Rows from block 2 of a small image diffusion model, named by matrix and row number. Rows with one number belong to one neuron. Each number is 128 + 32 x the weight over its row's rms, rounded and kept within 0 to 255. All counts start at 0. Numbers have three digits each.
After each neuron's rows are labels from the 100 images, of 14976 (inputs lightly noised), where the neuron reaches its highest value: "responds to" is what is common among them. Only what is clearly more common there than usual is listed. The data: flat shapes of many kinds, plain or patterned, on busy backdrops.
# fc1: MLP up (model.blocks.2.mlp.fc1.weight, 512x256), inputs 128-191
# fc2: MLP down (model.blocks.2.mlp.fc2.weight, 256x512, transposed), outputs 128-191

fc1.186:133153096074163132091178151202048096069067097116103101132112141113128165127079122109109151143137151132105104152063096157051187132144139121129134114114242154123102146133172195100156064133112115
fc2.186:130123181086072132107139131158150123169079160110145163092125068112177157137168170158179124154164105115124072116131181119049165121168106144127131154126061095112101174125213096144145015142110111
responds to: white shape

fc1.207:060103076147118123153186130188108141137098184144191164119068098107162081100093097183086134112149166132137076123161200128131132118159109138104140090110138115020155125132119190139153105098156174
fc2.207:107170105126174133126116165159095104102130103142098116090158146095065181118112121129202112034101125164136098159113117113103141129079111137079144134120104158088140111094086074097138099091136099
responds to: white shape

fc1.17:159141137162131144094126088095191132144115116152104118112156062153098088145096133225132127159078091099109178164154139240110122084129117148125113105143165109181177106136146058107133098091097108
fc2.17:126078130168096174134092125134171099100136178148121115180142097145174115113144140100037181152154133059088135139143118210139160127164126153140142101078121116152088139149161160075189103110126122
responds to: teal shape; its colour: green

fc1.89:131126147098151140082124093164097091118153129106102159091141151137037157175073126096087152135102099155110140113180104138155094085107082135157231187166084118092137130173149137156166150118118160
fc2.89:162095107087147126119129134143146170162118179109138127152113094132103141137175115100118136134120150036091154075132158126143121082165141151170150113087152104137060142133135183096121145112110147
responds to: green shape; its colour: green

fc1.322:106146106117055154097124101046098137123108135096149212134082206144104114214099146134064112073107188148169125143122097091107125155132135078113110146098110120155129147104110124122128082112143131
fc2.322:122166112113087064120120120149189132142193135164125121163124048098124102147110133077106128143137063135143100104130142111111090116083085091118110073138109125126165107103146146168125108138165153
responds to: red shape

fc1.409:122103120100136119132117165120155119104123163128111187129128126085107130112180161146140136111079081166116124132115156103077184054112154150191119103154204186131128109158190141089116110130135125
fc2.409:134090141129174124133091139141126164109135107129112088092153141141155060170174093173092149078079095167117109113115107124187124152148096134121135129171200168119127172147094128094112127173115147
responds to: teal shape; red shape; orange shape

fc1.328:141077128106131119141114085161159133141144101142108160143103162092102064121137097173123124114099111113113094130146203119170156166170075131118101196161085156146104150157043138137111122142127126
fc2.328:129140156115097105154126157148135103115150141144120105112123156114192116090134187109116098180129164117126084139155056117153139136091108101128158158099171116165124144095050101117125125083108172
responds to: count: five

fc1.390:082112107201113132118173182221117117114165100124139103160161069204151095117092118078118076133169130088130110127092123121066117113125172116150072107172120153086125136125133219123104120159113099
fc2.390:041089087178053138121159128161136153146167079125092149073197096223103124120140103192126060118116144144145091107134136159094168171183181108147124101133148076093102148145139144099097096175120090
responds to: red shape

fc1.362:128126126164099140092177116086106166110090159104195115104134159152106088151147151082114131095132115149117094136122126112120098160161133123086173168096127087103130141184086091133105148096152196
fc2.362:126132163101203157120127132121151102156083130151176149106162118121071155126111113127113110067098151157127089098083189145150105110144139156111172150097166149064147095134115125178139198151130165
responds to: teal shape; green shape; its colour: teal; its colour: green

fc1.134:138119160047135140091106154148092116153115128143143143099113144142103112165115236075099132080173119165112118147099134101139157197161118087113163144066108112086088107151157102143079156103153147
fc2.134:096101118054191148142121100138130154117135163127116126046081178142059129188145138152162122159120137121020128052078116170151091134172175116118138120188149152116104103141172177148141129135151191
responds to: count: five

fc1.44:121123061134143170127089141000068113182087101176168162149077126157067130199123129098175202094145086142104182168095098147126135148115114113115135111096126071096119246146075095115176167130114141
fc2.44:123088184101113056157116100115083171077144069185133140171077134152104152165128116127095165133142165149121069161096122111087151092121129101134093127132128131130110146142096076137115255131123126
responds to: green shape; its colour: green; its colour: yellow

fc1.497:123152116109126109137121155181132157145119205130102095193086126152170095107093105084142086111134097102131115128172086099101170146142146115101106073096101150140150116097070183093165135116108073
fc2.497:127102079115146115157109125166088129127097138110123170129168089169163215110139097097027097131089171095106110175141154091135136089096129111118113121087120142128141014151095084095124184132090133
responds to: green shape; yellow shape; its colour: green

fc1.380:104138099118079141102171124051125093105094151138143169161177131143173135151159097114106179117117128150111173133116117128061139145127194144173157206069124142112123243134123144131127133129104119
fc2.380:085142151136115073096157112041168105112117111147172086119105130106098106144056100131154170118089127151149130217118126131048124155087210150165133162147099102120146176108142086164124082106145148
responds to: frame

fc1.301:114151129149091137122094131172118124122141154134130144110118113141078151137088106169094077109134139106112128114167054146106105090146097176131073031185089130168130170198140115125236110097178127
fc2.301:130108177183138128123136136153139146073117172173112139165098118117169117098161195113156183113092099130137130096154148125118147171122096167148129097120140130136093192096113113156201082133191106
responds to: blue shape

fc1.360:133129139110142164129078133117101135144093152110110105159116162126074106177170176057105094097112103125128080120123097158144181131129133180196121139104129114110092095099176120125107102143106102
fc2.360:159145127096062100138140117137098161136115168150130149140150170113078140137130083138113122152110149090138071100140158093091142105178124162184150114129125137113113113118104098125083105129088146
responds to: green shape; its colour: green

fc1.337:126111101125102152133108081153155146124141151120205171155119096149173084219138175109147087133107141129138164133106161149094121128186102126163153115122125152157100197101088116149128141118075111
fc2.337:113154133120140054139086146171095067150184141104122061074128134095161152172115149153160085141124189042091066100082091110137153143110098144145135099120112123113080154133118133099106188124199093
responds to: black shape; its colour: black

fc1.16:089123144086177140101167113146146158130097095111130089108124108157162111171151122148027137085090035103110087131143096128164080161137171151125154162093111150138087111089167114128109109146169164
fc2.16:112185102197107123097162122133136137174164102135109172170153111158119108130169134109182145111131157118123181100116183140109107155141132160144112147103195100159127112151151141125146146099133122
responds to: its colour: red

fc1.424:081138106131086057112158081083076103124184170128167133141098082144134135135150098112090129098104146109144086181093099142133078102172137125131190146169125098153132122124126077112101121093123124
fc2.424:131150097129111134124160146000068152091101106083118054101140101147083100212093072131160104140161110154127140136176096143140114117134118138128135137097142142167147212159120098163136073112033108
responds to: white shape; its colour: white

fc1.175:118115115150194145132152090077142141089172149102096112128044111076059104191120099152098098122096129107164104126063098178141128122159117140163165162152086106116109160125108044107103124091118135
fc2.175:089175059103105122157135108144170185138171133167115118111170133120058133138121077143120090145117129115075166094175135072131136174109114035110153136136159119142139122125126040140129092099089138
responds to: orange shape

fc1.247:136141085144099121117119143160120137174123132100103099108091140136148122112134161088125143085143208108129059164181048063107126141138146103109112161111072085141162100125140143126046085088105092
fc2.247:190152115114124141131144115134139089119143138112155205160102101124171071101135144145142195103132070131151076064137166103126148158126140054126120125210187127122083091131101104119095089131094084
responds to: red shape

fc1.456:139172113131193061118105099090131087143108118123191073166125120136120135177088107143069139147108175150113164130079157141135150113172116116146159121153122115129129214158100066145134067129211080
fc2.456:104137098130130140122173121132120081127085136135184151120099121145147086100087119107140123151125092094160082140125112102138085096150157110107159114137142148107090144084158183143123089154223218
responds to: orange shape; red shape; its colour: orange; its colour: red

fc1.467:111148122162134116168123114187096149136141085137075097148150093062129131115108161037124110117151171101133106145096115145096160207162151128106139162140162148096126159091074145107144116090156070
fc2.467:113129073141085117113130119169146167097168131084147128101068153132128126120137193152091105101109097127093093150143095161119161185170186171067138148145103116132145158139116145134123115112141073
responds to: its colour: orange

fc1.245:153119127116115088120093098159120062127115147127168132115144086104118082117149148131034132083097114074163106145134094110102122104161086150117137149127147147132113176116084130139078119136186125
fc2.245:127167131140099139096129125130146168121063068142129128148139150137116122086114118082194105127115165099134100106105140142088132110172116113140076108142090124108079188145105126124145169149131093
responds to: blue shape; its colour: blue

fc1.228:081105128106130176106148130082166172110167081110149140086102107145118142161149109120134115166100207138142150123164104168167122130115138155121078111131149107120140099129158138161131041152070095
fc2.228:130141078165119156152130161132138182140126100152136197150157114101126129128149133124121115087081136174130152146115155092090178140112124152135140128105142125134105141126106178110111007112071035
responds to: pink shape; its colour: pink

fc1.106:092137122205124127147108097175097137112114145118125144201100148111092151131127116074099096125133131102086131166129178097135160146105051148081153127135167143106159124137146105122083092096141151
fc2.106:093150168172134137174118122153077135114157091120140156119085142101112149126098064198186098068109162104127093142115064060181134114076088141131173130156053125110123112095131102151088105080135151
responds to: pink shape

fc1.28:127109137066143109145131139090088146096084101133149061144151162110111154141139035119072134140102118122080195167177071137098121169148105171088179120159105140090119140101120148172120120133102120
fc2.28:129138149118192109136142142140093126094182120124116207121100131089095150097076149119167143117155133098117188118102136081109117153120173144138129146158127115095191125168150105133130128135107174
responds to: its colour: red

fc1.254:125134110142071135124119128204114174139118145189184122148122133131096137159115066113144152147157164118095110125106159098173125199142091146132134194162178136138175113157102134112109106087099145
fc2.254:052122182100196147124157159137156117102118147115109131050160129086111107144128153130160134126151080092101158168138129113167125128143112125078152136159109114134140085134098090103125127112129112
responds to: white shape; its colour: white

fc1.300:180191129137047120219159105091160159095149111100152092118144100080046092097101172132117079131127131199122147122103108126139014140139059110117102156181198136123165145083101146116172129125128107
fc2.300:136168079160204074152089153061095156143121113107138105105141076108100146132133067125145124168059135152152139100149133115209112140108085092089133102076111131148133183132140074143142079154187117
responds to: pink shape; count: five

fc1.234:173120130091091165079078108097167158144129069105109181158118161107171054164117083179101144139106129117120116144089046173132098178108190125150151095119125136168107139178113084089153128097041170
fc2.234:099139124111122127096128073127118098126199153176079150093059108125117087126133124150085107145140182088093184126113108219115143106118172091177130114108137137134135124141157161112137168048031171
responds to: frame; ring

fc1.473:121099124083136159105095115230114116098172171158151086154119144151153087061166140053119128135114103141129101149122111143150187156144148138158129158087131167112142127097139108102072131145199114
fc2.473:137086135103113128154131119150079107153205133103103148106125096138120123050155131154106102185112113164124109105189108180117102140176111106142139133132107095114106093130079103115106137149139168
responds to: teal shape

fc1.376:161132148202095093127101059122118150168160104152139007142207136152130170129088117161134161150072119118107201094135151138108094090144110118205132109122081135174105129147131082141154160153162118
fc2.376:086089164120080117132124170135121185120143100088124180125120081140179126145115084130084105162144071092123129121180120132176104164124117124123181144137147153152128135133127125128152164152145162
responds to: red shape; its colour: red

fc1.346:194120131110125144135102120166143148162081160110078107110140126067158127117229167122109185105079187148099142111119126091115130118150148146152158119114109119078126152147126045109132110138202132
fc2.346:192148137079145146110106115148122125133123095124167123147073150088113121081102145118157177154108103145127109160106149122108082097139141164140178132168146149104121138136102124154144145133147100
responds to: red shape; its colour: red

fc1.20:148102107094051094150174150122161158059129139170138137139163146081097102134178111102148115130103077094136130117132062106105064095117145109144098120157152129125106136157050067160178122159120152
fc2.20:146083090118171151112151130138138147134150116107061124146156174073127151109086102130084081143123169102092098110117169119134101112127173105150132124067085121162196119097070104100179185134085112
responds to: green shape

fc1.19:115125112095134185154105159124152152108115078150125093122092149167084135205157142096135143112100083147155162116114132178155129142130130120177113112122167090092126159125078149117133129157047098
fc2.19:127134148131095109183136119138145179123122121138144175127161098126097078170140114123105126093103142129173134143139129087120165120073151155141111092135093135123136170107140142124082077089089118
responds to: black shape; its colour: black

fc1.351:149118103131069119150158142105110106128091144168139162196162110073111094103126103066145114120080072162103137111138122075159111115160106194123104118119123164137129114149087052125156161142070104
fc2.351:112121148057095166115123128137150155148061115104155130163151147074153145142125141175127102141121192113161128168145127087115132147161143148136131109136125134149093169095109117135190188108121108
responds to: white shape; its colour: white

fc1.10:117078092149151125138166159079153114140090141117149166128114120150100132147124070100104120115132114137141103152133135172149097121132097166114135134144137146116115139122123036109109113156066075
fc2.10:108152077106153149194119130118167134146102141140151112156122112118139102137119146118156142111128132162088149078132158163128156194120112149132167105135145150134115189146135238091134077139139117
responds to: pink shape

fc1.385:154169132070159101131166048176104125127133156142130051085160129164119075131115172155127145106082092075076136177101172063164146187148144090101101144142101155108077191144115131133138131105169151
fc2.385:122103151084110182102142140138127138094153132133144129075161118084174093115099083136128127102124152131032127081146104159138105140127147061128068109088103038104124139115132137087133167063134145
responds to: blue shape; its colour: blue

fc1.104:108072132142126090137116108134166178089094100069142134063129105145170073099143125154152132109183105162117129117134154096066084141157178145129116156168110144059109128127097142098117191111106176
fc2.104:100111115146117146122132120139188189182119077153109158161165204081100081084083151152111099100129139121140131109129098191066110159097189150135109146135150154141128107101110130116139255142109140
responds to: white shape; its colour: white

fc1.253:136099122148102111180085133169073112119105116136075121156093122144126116124088158077109126140089084121121096155119168093146099174126110159126182157087119126105145091138098121141065154104140159
fc2.253:074051134136217156130126161140091153116092126140113158083116135171143135117126128134179130112127124127123085096144083140130128110134109143082150135159100125119136060130110131128078225115127224
responds to: pink shape

fc1.102:158123121054159137085131090085108133159105176128133165116113118132089113131069112174077199104081096126146125152082081156132120072182105153126129067073114136109160091176128143105107114105174137
fc2.102:197112112063104161106120155122109163135121138170101106104160122128080141112117133064169215150120128101149142178112152099142130137162136130114141136195149165149108054140102097124152124133145104
responds to: teal shape; frame; its colour: teal

fc1.243:114091134102123100157178120151172117056106152146090131087175112144100107095160122180101111163138111113086134108170126105155011085099113094031142131120102100086104145185124109128052135109114192
fc2.243:151112098098188102135154126174130126139132149130159132188110216141097158082100128086100153089094105119144090108095123135197132087090133175138128122145162137114141153135117126118111102120124118
responds to: orange shape

fc1.399:167097115121152087106132085124125056117118152130105092099155088151133150098126073140140154099134128123119202113134153186081118066146160130130143112094115130108106126147120144131122124122122140
fc2.399:091126142123142196171087127127101161147086121128101139180121128113139079029148142115076109093110084131152103140115112156109069095138098207161140122115113137128159104132151171119088131139112164
responds to: white shape; its colour: white

fc1.215:175116154100100117116121110152102102093130111157095124143166062102150128138138112107193151172128144123086066070151099181070090110142120144124130118135147083056106136146160115133133151133159166
fc2.215:147096117064171161123104115122081137164107145125142133188117124097168141138125066098046155081131086120123080139114124124136090112118122170145137134144108119096163130122116131103121167100143123
responds to: teal shape; white shape

fc1.12:175076155148177113126112097125143123070114125145086132131092127160126089229097101166133142108124142156137134125146105141090069023127109103126153150159103160178133117159139101130132068109166130
fc2.12:117124153129073154114106150146109087130075132134045129162158141121115115165107160139067150173140037130177142121134129149162106094166086125131173134128110143111116189154162145138136072136226126
responds to: teal shape; green shape

fc1.334:155121100156102152129062136153116060137186131104190136121092141134167140101104152074158104098123048087116141135113119143106099149175109122101138110111147130178137103113151031133115134107097107
fc2.334:119154153133076175117140138149107121122175166124143121102118127084055164068175102151060138182125171101140135102099135155106121124150148090128136117132135093108099135130125123133164096137078109
responds to: yellow shape; its colour: yellow

fc1.267:085153148153142176129143144154106112133086129154081123127155062091089131132055146110052139141082123121172172178102121100182166125126133117132164085161146127110132143109122148149154117091120116
fc2.267:124078134141161152148123172152154145159066137129184106050132085126160160113152074144133109134144085143151156100133158097186153114198135102104147153123092165116050086124132124115145132135117152
responds to: purple shape; its colour: purple

fc1.6:150099152154075095154046195120121127029186096148146140141133149088121079126108086080113066127116101108138095095154133151053129121177137136088115163109172149064103127071086130137147124153162150
fc2.6:126096088133162117154083103117150117220135012105133103146162184115175122111162196134137103186155141089139131111153088153104115167158136125076122111099130084129128137121095114126080133105163130
responds to: yellow shape; its colour: yellow

fc1.333:194120068131056089178202130085142157163116163164133147108158086095108090145208122157071160139121184085063132187145093072120098160139151118077121176117093151104148139116131125080087159112138146
fc2.333:151102084082126147144151119115182169132121093139127135164138133120135152130053226104184154178120086089130086098154101134160078151099160112077091144110122096136168112080140100129152235082135077
responds to: its colour: pink

fc1.219:144143108077151127096179135131129100126033226085090120114128079092154109114106166155116084144081095127133109126147089128124173135122139152153159142119169104092138114139108160111082126090141139
fc2.219:193121101100171148133140112135161120184034132096207159122075121042103141112156101094183108123097154134108156148105139164194112061110142172155121156138116147115126104128139086129103183097138127
responds to: purple shape

fc1.354:177154117117106152118112119104116093213102120154159130140096179101155071134075126093113143093127119121112120153108124134094163119164073126132121161164217162138115091089185057105108129073119143
fc2.354:182144120113150121157112120135147113083136109122194144099167160141142123126099110141102141148139133115067106124143141140113164124157060122119168128156103151117135063137156122102147150081108119
responds to: white shape

fc1.368:161165148125119153137166139182141142133121180110129081143170123158151145080185092109088180092087128110121211178146145110166147155143101149099112100064104135125122080099070140093113146095113083
fc2.368:145111138055107114073143100143155105106132103086122139135138150116159115066113133103151154149144148121106171184117167048148149116137112131103116123160190161133115080100080092154139142148137142
responds to: red shape; its colour: red

fc1.77:192131120127126121166123103143066056108117198137193171153102124152135134134189160131164199093130113209113121149145112146082166083106119082094062172057134122141118181122107173112125141119193145
fc2.77:170153103108089156167137112134125110160142130089166090159075196101061138134137115113058196178151126149143102139161192127090108135140095095142104149145139172141180181110143148191147194148168119
responds to: teal shape